{"arch": "mobilenet_v2", "train_examples": 39062, "n_mels": 64, "input": "log_mel", "spec_augment": true, "norm": "batchnorm", "stem": "single", "expansion": 3, "widths": [96, 96, 96, 96], "learning_rate": 0.0041, "adamw_lr_other_params": 0.0016, "warmup_steps": 180, "weight_decay": 0.09}
Rows from block 8, named by matrix and row number. Each number is 128 + 24 x the weight over its row's rms, rounded and kept within 0 to 255. All counts start at 0. After the name is the row's rms in percent of the matrix's.
# convs2: project pointwise conv (model.blocks.8.convs.2.weight, 96x288x1), inputs 0-41
convs2.0 107 [ 82  89 138 150 104 122 112 161 116 188  89 120 131 138 154 206  97 133 140  85 132 168 131 132 105 127 113 123 131 137 149 132 110  77 179 127 167 138 133 115  79 140]
convs2.1 100 [127 125 141 168 135 132 116  98 118 189 135 125 145 166 116 116 122 143 122 126 130 112  91 143 155 146  97 103 108 157 113 111 137 112 155 117 135 126 133 112  95 116]
convs2.2 098 [131 115 151 124 140 126 158 157 147 148 148 154 125 120 147  98 163 174 120 127 124 108 141 126 134  88 192 116 132 132 132  91 119  63 141 129 101 148 118 188 131 132]
convs2.3 101 [151  87  90  98 118 102 143 159 160 101 107 103 116 160 125 145 150 115 138 192 123  88 167 116 122 121 154 164 145 166 115 109 165 129 107 110 123 140 141 110 119 100]
convs2.4 099 [111 140 159 181 140 156 118 137 131 128 124 143 151 103 134 125  72 124 111 104  93 142 133 148 125 131 162 138 135 167 142 108 133 149 162 110 151 152 124 118 123 113]
convs2.5 097 [158 137 174 126 176 109 154 126 170  70 147 133 116 152 141 134 158 148 129  71 126 109 162 124 115 154 139 150 128 140 140 151 154 175 104 113  97 130 137 149 157 114]
convs2.6 105 [ 72 145 154 117 150 156  45 135 190 169 144 105 120 134 136 139 114 149 133  85 152  82 151 116 119 139 129 103 160 143 134 130 128 155 132 131 129 117 139 117 176 134]
convs2.7 103 [138 102 139 112 113 105  80 120 150  52 145 114 149 105 153 103  89 118 112 115 102 132 111 151 155 133 120 149 140 144 109 143 149  91 103 154 137 121 149 106 120 131]
convs2.8 104 [148  92 133 131 124 123 189 122 133 161 133 125 151 157 144 136 116 135 117 152  99 113 112 159 148 108 143 137  80 122 136 127 120 188  95 133 110 133 115 165 159 144]
convs2.9 096 [128 143 125 130 107 124 113 122 153 120 131  99 163 124 106 102 133 117 182 146 135  99 153 158 116 141 167  64 152 119 141 133 130 133 143 114 139 138  98 113  96 121]
convs2.10 100 [175 135 129 117 127 118 126 106 141 164 102 120 124 109 113  89 222 113 118 136 123 134 124 129 139 140 156 131 152 120 100 161 154 101 125 111 127  84 153  99 141 152]
convs2.11 099 [106 151 130 137 140 130 171 111 119 118 105 110  99 141 105 107 155 133 123 145 135 144 146 118 162 122 132 160 106 114 152 103 124 125 117 136 160 150 115 176  67 129]
convs2.12 097 [ 95  95 112  88 144  85 121 128  85 115 118 114 100 131 157  51 184 109 144 153 128 118 139 120 134 148 131 108 111  99  84 122 169 192 195 116 104 111 137 137 134 152]
convs2.13 100 [ 78 119 122 126 142 106 102 144 151 116 112 147 124 126 110  73  92  97 172 124 137  81 140  94 163 119 131  90 141 151 114 133 116 164 126 133 158 146 138 124 128 120]
convs2.14 099 [ 75 178 107 172 145 133  52 117 141 143 128 112 136 123 145 178 113 106 121 136 130 130 115 141 108 132  85 122 105 152 145  88  87  84  96 118 121 132 152 100 124  78]
convs2.15 092 [190 125 127 132 144 134 174 142 114 110 125 132 113  95 147 130 100 120 119  62 144 106 154 129 125 141 105 104 112 172 116 157 135 125 139 132 122 129 166 117  94 152]
convs2.16 104 [ 85  95 108 139 117 130 124 171 161 152 111 143 124 113 133 196 120 121 133 122  93 120 109 142  77 126 143 124 119 139 114 109 119 109 135 111 101 112 135 124 115 105]
convs2.17 096 [ 74 120 118  99 120 163 123 149 142 106 131 115 130 151 105 149  96 132 113 127 119 134 107 124 133 127  86 176 100  81 134 146  95 142 111 128 129 120 102  78 112 119]
convs2.18 096 [ 91 163 105 128 115 149  99 132 176 105 138 148  96 135 148 135 179 141  54  99 100 118  99 132 107 130  64 178 153 150 125 156 117 115 168 143 137 123 123 117 139 103]
convs2.19 098 [150 109 170 108 145 133 117 152 133  89 109 148 122 128 112 110 119  92 117 117 114  98 116 145 127 120  66 129 131 125 115 118 158 115  82 129 163 143 142 117 116 117]
convs2.20 102 [176  97 142 156 138 151 150  90  97  92 130 126 144 137 141 136  97 101 128 138 138 126 113  98 137 138 140 123 160 137 151 140 115  52 165 119 139 133 142 144 126 102]
convs2.21 100 [124 116 118 118 154 136  91 108 166  78 152 122 136 133 156 141 165 158 103 138 114  99 112 119 120 133 155 126 121 183 124 130  96 122 115 130 119 123 123 118 131 145]
convs2.22 094 [152 108 105 132 113  93  90 114 125 141 115 174 126 162 125 122 101 112 153 162 115 142 172  99  88 131 117 118 135 114  84 129 153 109 125 124 140 142 117 117  83 137]
convs2.23 108 [153 144 122 159 138 168  89 143 145 117 138 137 129 115 130  87 157 147  50  99 156 137 158 113 153 131 134  89 120 142 155 114  82 127 126 123 156 131 126 139 122 111]
convs2.24 104 [172 165 136 134 128 114 150 151 132 106  98 152  92 118 138 128 153 144 100 104 127 136 126 123 172 120 150 140 124 108 135 179 157 163  80 119 153 136 140 150 125 140]
convs2.25 103 [ 81 129 131 102 135 146 108 138 105  78 145 152 130 139 119 127  66 143 125  82 128 134 130  81 129 120  85 126 118 122 150 127 175 100 173 109 132 147 139 163 159 123]
convs2.26 102 [109 169 159 141 121  95 122 123 150 155 126 114 119 119 101  98 111 120 137 111 139 124  89 144 111 136  97 135 112 111 117 137  75  95 190 120 115  97 134 125  98 101]
convs2.27 097 [138 118 140 115 150 106  88 119 101 165 123 133 138 104 129 129  93 130 116  93 138  89 119 113 166 132 106 119 130 150 161 122  89  95 144 144 118 150 113 106 141 112]
convs2.28 103 [162 105 119 118 150  96  98 130 136 117 133 146 132 124 127 128  77 116 108 161 113 135 120 122 129 128 148 153 133 129 134 151  98 151  73 100 136 162 110 116 109 117]
convs2.29 102 [118 126 133 194 150  84 155 146  55 123 107 136 102  98 197 111  90 141 131 140 132 112 151 122 151 120  91 162 111 133 132 143 124 103 135 113 135 163 124 135 114 130]
convs2.30 100 [149 102 109 131 100 102  83  95  96 173 146 131 128 125 104 169 111  80 155 154 157 113 128  87 138 114  90 109 146  98 129 143 155 124 152 129 117 157 139 133 141 142]
convs2.31 099 [117 152 103  78 112 146 106 118 126 127 118 129 137 162 102 146 110 116  60 123 108 127  89 158 102 128 174 112 122 100 166 119 141 111  99 144 100  93 137 125 123 128]
convs2.32 104 [103 122 131 153 120 138 143 124 114 135  92 142 124 120 124 123 182 169 113 143 157 131 102 127 156  98 174 110 137 117 137 132 100  86 112 136 147 112 146 119 142 150]
convs2.33 100 [133 149 154 111 127 109 184 127  74 122 145 120 124 145  94 110  65 146 133 119 100 145 154 144 181 131 108 135 150 118  75 176  87 156 178 160 114 127 115 153 126 136]
convs2.34 096 [139  95 143 150 121 143  85 121 129 122 103 138 129 158 120  96 144 140 106 167 115 118  99 144 128 155  84 150 149 129 129 103 158 153  77 136 138  99 127 107 134 118]
convs2.35 103 [ 93 117 140 121 121 136 107 105 156  87 128 138 141 139 139 100 136 149 128  72 161 166 154 145 129 107 114 130  69 130 162 145 147  95 139 132  97 115 152 125 106 150]
convs2.36 094 [142  95 154 109 137  96 152 113 164  99 126  98 109 154 164  99 138 147 131 148 149 159  86 119 143 150 163 124  97 112  98 179 141 130 145 117 128 107 138 160 169 111]
convs2.37 104 [ 93  95 132 111 121 110  88 184 125 119 149 106 157  97 104  99 172 146 156 116 139 108 151 123 122 130 116 145 122 138 147 158 108  90 112 129 115 127 131 137 131  88]
convs2.38 107 [113 145 128 102 158  91 124 154 134 121 151 132 128 126 112 124 100 103 112 140 130 128 129 155 125 144 102 126 118 124 104 109 136 132 148 122 138 146 134 134 143 105]
convs2.39 094 [150 144 118 151 160 142 165 119 179 101 112 165 121 104  87 124 181 141 127 166 111 130 129 149 146 103 193 165 166 126 153 128 127 144 112 129 139 109 136 117 132  91]
convs2.40 107 [ 94 147 130 112 143 120 160 120 148 117 122 111 140 139 112 135 165 108 134 109 137 132 137 112 155 146  98 147 108 135 167 131 101 154 117 109 130 136 137 127 135 179]
convs2.41 099 [133 122 106 105 136 125 125 148  97  99  93 125 123 134 106 100  82 146 123 162 143 146 145  94 119 114 150 121 135 142  58 125 139 154 126 118 105 134 141 126 158 135]
convs2.42 103 [142 145 127  76 110 120 132 124 157 148 136 137 103 122 128 101 114 152 112 160 124 144  99 148 130 143 101 102 101 134 113 138 101 207 151 140 125  84 128  83 129  92]
convs2.43 097 [174 109 132 151 134 153 125 154 161 116 124 123 137 135 150 136 121 112 142  84 143 163 117 141 141 148 141 111 100  92 184 108 136 220 147 142 135  80 139 137 124 136]
convs2.44 097 [179 118 128 132 150 121 145 115 104 184 118 154 149 115 115 168 159 129 151 115 123 142 132 117 101 120 150  92 142 145 124 129 122 149 116 126 109 161  98 149  90 116]
convs2.45 101 [117 103 121  74 132 143  55 147 162 129 111 146  98 133 135  82 132  91 136 139  93 155 145 140 170  92 135 135 147 142 113 164 156 162 109 162 127 122 131 143 169 130]
convs2.46 092 [161 166 145 114 104 120 128 145 118 169 150 136 131 124 123 141  79 127 139 139 127 122 120 156 168 137 206 143 148 126 121 132 104 175 139 129 140 165 119 140 130 142]
convs2.47 104 [156 126 130 122 130 152 222 127  64 149 137 121 139 106 108 140 114 173 137 124 140 119 124 109  78 173 114 122 104 142 168 104 115 175 174 115 123 140 139  90 146 119]
convs2.48 099 [ 85 151 116 100 127 155 154 134  86 157 121 150 144 121 132 107 141 142 156 145 124 118 155 104  92 111  96 152 144 135 161 120 119 102 171 129 146 144 108 142 190 148]
convs2.49 101 [136  94 134  94 145 165 146 130  73 100 146 142 135 143 137 142 136 110 122 102 124  92 115 137 103 114 101 124 121 137 135 160 131  65  77 121 102 107 140 152 144 125]
convs2.50 103 [202 133 152 153 157 138 107 122 137  88 123 126 124 164 129 126 107  97 127 115 136 105 132 116 147 130 110 129 131 103 105 183 103 108 144 134 103 144 128  59 170 140]
convs2.51 097 [165 144 170 187 128 110 133 139  99 152 129 125 130 136 126 145 103 107 126 155 158 138 147 130 118 106 142 145 150 141 141 125 140 174 134 139 137 142 111 176  95 142]
convs2.52 093 [180 132 132  99 145 110  86 139 120 112 124 137 136 135 133 133 142  78 149 160 126  98 126 142 113 126 105  96 153 115 126  99 127 164 118 139 102 138 128 117 107 116]
convs2.53 096 [152 132 145 155 125  97 144 115 145 102 135 137 128  89 149 107 115 117 192  82 120 114 116 121 120 107 169 108 119 155 141 109 133  88 135 158 146 128 125 143 114 130]
convs2.54 097 [ 77 125 150 130 110 133 130 173 120 150 124 119 124 127 141 145  83 108 140 127 138 113 149 105 134 151  83 175 123 115 135 130 148 101 139 104 132 163 123 141  84  94]
convs2.55 098 [136 125 141  76 122 115 100 115 117 138 138 129 147 123 118 142 140 159 118 135 162 120 144 120 133 136 149  94 125 106 103  95  96 162 157 128 120  96 130 155 139 109]
convs2.56 100 [ 98 117 147 114 131  87 126  83 112 109 142 121 107 153 146 146 122 135  97 130 123 137 146 122 120 124  92 114 164  94 143 159 105 129 161 121 124 122  83 194 139 114]
convs2.57 101 [ 79  79  96 110 127  94 133 110 179 145 101 157 122 109 156 108 151  95 104 130 119 139 106 138 127 106 141 129 142 131 121 136  81  78 153 117 154 156 110 105 117 123]
convs2.58 106 [ 68 119 122 152 112 137 182 114 116 107 127 135 103 115 127 140 122 140 135  97 116 131 114 133 115 118 101 119 130 120 147 134 100 122 111 130 146 162 117  65 130 143]
convs2.59 097 [171 127 109 115 110 112 187  75  83 118 145 116 103 125 110 151 130 107 126 144  97 142 108 140 140 131 110 193 133 108  92 134 185 155 125 150 119 136 105  83 133 124]
convs2.60 100 [138 146 147 136 123 128 141 156 164 161 114  85 135 147 139 135 151 150  85 145 130 109  66 145  98 125 126 149 138 107 112  76 101 118 125 129  94 122 126 132 115 153]
convs2.61 101 [187 143 154 103 133 132 130 121 122 145 116 107 113 118 127 117 160 107 113 136 122 116 142 120 129 135  90 149 139 121  97 119 136 125 105 125 178 154 117 146 111 150]
convs2.62 101 [125 112 133 114 157 128 120 140  99 108 151 153 100 139 136  78  92 158 115  91 130 171 102 114 118 135 151 114 174 107 151 104 132 160  86 132 133 143 149 207 153 128]
convs2.63 096 [147 143 100 134 118 106 114 109 137 179 119 142  87 129 120 115 133 105 138 109 117 112 167 120 129 123  68 153 125 139 144 143 135  84 153 147 133 157 118 141 115 135]
convs2.64 106 [ 86 108  99 168 131 186 156 121 109 104 148  98 113 128 154 132 126 151  90 116 131 153 140 130 127 113 146 102 123 158 162 102  90 119 117 131 111 122 125 139 146 117]
convs2.65 101 [ 80 152 117 164 126 115 131 133 142 138 159 148 112 120 159 156 165 162 145 139 160 106 109 124 130 118 109 141 157 147 107 122 177 126 123 141 119  83 155 106 120  86]
convs2.66 104 [116 142 130  89 107 150  43 152 149  98 127 101 142 176 138 127 121 161 155 138 149 105 132 151  80 117  95 165 112 147 149 147 169 101 134 137 132 110 146  79 142 110]
convs2.67 101 [120 163 134 145 150 110 144 106 147 104 136 109 135 150 135 132 107 146 145 105 120 116 138 130  98 112 192 113  96 137  83 145  94 173  70 138 100 123 123 169 162 143]
convs2.68 100 [148 110 165  86 110 136 164 135 144 123 112  97 129 139 153 103 136 121 130 155 137 118 119 140 140 143  97 107  96 171 162 146 150 136 121 106 129 128 120 129 155 107]
convs2.69 098 [127 132 136 136 152 147 122 136 154 151 136 128  99 111 146 137 115 145  72 118 147 128 143 121  98 113 108 136 146 136  97 136  68 104  82 135 148 109 156  82 131 100]
convs2.70 103 [ 97 149 124 102 129 143 102 125 154 157 104 132 143 123 109 161 116 116 143  93 139 163 140 109 125 132 146 128 147 109 124 123  71  97 107 125 131 142 111  90 177 127]
convs2.71 093 [155 116 102  80 166 140 175 101 134 116 127 138 142 117  83  93 141 153 132 153 108 131 125 139 144 138 165 179 153 140  98  89  99  74 101 109 128 157 124 142 120 127]
convs2.72 100 [131  89 110  98 131 120 114 123 162 118 129 127 146 116 159 174 181 100 119 128 111  89  92 137 163 159  59 134  96 112 104 123 127 151 161 103 142 117 122 118 132 105]
convs2.73 108 [134 147 142 190 135 137 131 147 144 150 150 114 117 150 146 125 167 144 129 118 117 142 171 119 122 138 154 123 134  95 138 102 146 106 132 139 121 125 116 184  99 130]
convs2.74 100 [166 139 127 115 171 122  65 130 135  91 130 129 124 122 127 109 129 130 123  72 131 114 128 118 128 116 176 131 158 156 115 139  77 102 115 137 155 115 150 151 108 168]
convs2.75 101 [198  98  97 107 122 155 165 156 125 150 143 115 135 134 143 111 112 131 159 127 140 143 153 133 107 140 131 114 126 123 137 116 112 175 143 124 113  99 141  97 163 141]
convs2.76 089 [131 113 109  96 125 131  76 113  92 144 121 128 142 122  64 171 108 140 141 114 151 120  92 136 112 149  82 103 137 158 107 130 110 102 137 163 152 122 113 162 108 120]
convs2.77 104 [108 104  67  81 153 129 169 128  83 126 142 155 153 109 117 150 136 142  91  58 121 146 123 126 173 152 151 116 146  94  85  95 123 148 157 128 134 108 101 137 108 115]
convs2.78 100 [133 154 125 125 121 147 134 127 116 112 162 131 156 104 120 119  87 147 108 135  96 140 144 122 134 120  74 155 136 159 119 133 102  91 156 120 151  91 119 136 114 162]
convs2.79 101 [118  99 131 101 128 136 101  87 108 123 141 122 138 122 165 108 101 152 157 124 100 171 132 119  94 147 150 120 146 119 140 131 169  97 181 143  91 116 120 151 134 136]
convs2.80 105 [114 132 145 136 122 110  77 115 113 123  90 129 122 133 123 143 129 137 122 127 135 123 134 157 123 114  87  79 160 129 107 120  81 130  95 122 141 124 148 130 122 120]
convs2.81 098 [ 59 120 111 119 126 128 128 110 111 105  99 131 139 137 142  92 128 160 162 130 119 157 125 124 117 120 102  78 104 108 105 106 114 122  74 110 160 130 141 129  88 153]
convs2.82 107 [119 117 110 146 130 117 120 119  78 146 125 142 111 131 149 145 164  92 114 149 121 122 164 112 134 128  66 112 178 120 114 146 205 134 125 122 117 127 121  88 109 111]
convs2.83 093 [145 129 152 137 127 111 132 148 125 103 115 125 101 133 132  59 113 107 143 130 116 160 100 115 158 128 146 137 111 173 145 123 183 152 103 134 103 120 133 115 116 156]
convs2.84 093 [178 149 107 127  89 145 129 149  96 176 126  94 132 103 120 134 115  74 136 157 105 108  91 111 163  93 164 143 149 146 151 128 148 230 199 120 141 164 139 143 163 101]
convs2.85 097 [139 135 161  89 118 145 145  96 123 189 136  98 149 131 157 142 207 139 125 152 144 136 138 130 124 108 134  66  89 138 128 111 159 151 110 115 120 141 132 124 119 148]
convs2.86 100 [ 78  66 131 123 113 128 129 130  93  82 119 121 140 123 159 105 114 130 130 129  99 112 110 116 101 131  90 107 141 146 140 125 164 112  88 127 141 154  92 185 158 118]
convs2.87 099 [123 112 154  84 126 142 157 118 148 154 132 126 135 133 122 126 171  99  95 133 117 158  78 155  69 132 124 104 101 124  99 132 102 101 124 123 117 127 128 163 130 163]
convs2.88 093 [212 158 100 173 119 156 149 115 144 104 110 129 145 144 104 121 107 177  94 172 132 125 134 129 125 129 194 110 111 112 143 130  78 139  99 142  95 131 110 130 136 117]
convs2.89 098 [104 192 167  76 149 150 157 141 139  73 129 144 120 109 101 182 120 124  96 113 135 152 149 125 154 156 110  86 145 124 140 117  92 157 102 124 143 101 174 156 126 132]
convs2.90 101 [132 122 124 114 104  97 111 123 120 144 145 112 157 135 137 156 181 133 119 184 136  99 163 132 101 138 117 124 122 131 113 125  99 162 177 134 109 128 132 129 158 135]
convs2.91 106 [161 157 157 146 149 170 146 117 113 119 133 121 151 135 121 127  77 113 140 125 132 155 130  93 136 131 125 100 146 127 126 124 110 144 122 103 109 125 163 132 144 134]
convs2.92 106 [155 147 107  91 120 126  95 159 130  97 109 112 156 124 142 158  75 124  87 148 115 142 140 143  89 152 122 104 157 148 114  80 160 153 119 120 135  84 107 102 116 102]
convs2.93 093 [117 118 166 174 106 121  98 135 120 140 128  96 120 112  97 162 116 152 136 118 123 147 123 136 105 113  99 101 121 106 125 118 190  27 141 151 127 150 142 102 140 110]
convs2.94 098 [139 115 148  86 127 121 110 117  86 129 153 156 135 156 123 165 131 134 118 119 107  95 154 149 129 126 128 107 123 140 112 154 101  89 139 116 153 113 154 117 109 100]
convs2.95 101 [153 125 145 119 141 176 162 144 115  84 111 135 152 122 152 123 126 179 129 178 134 117 128 131  81 119 118 119 112 112 146 145 190 164 114 113 132 121 173 100 149  99]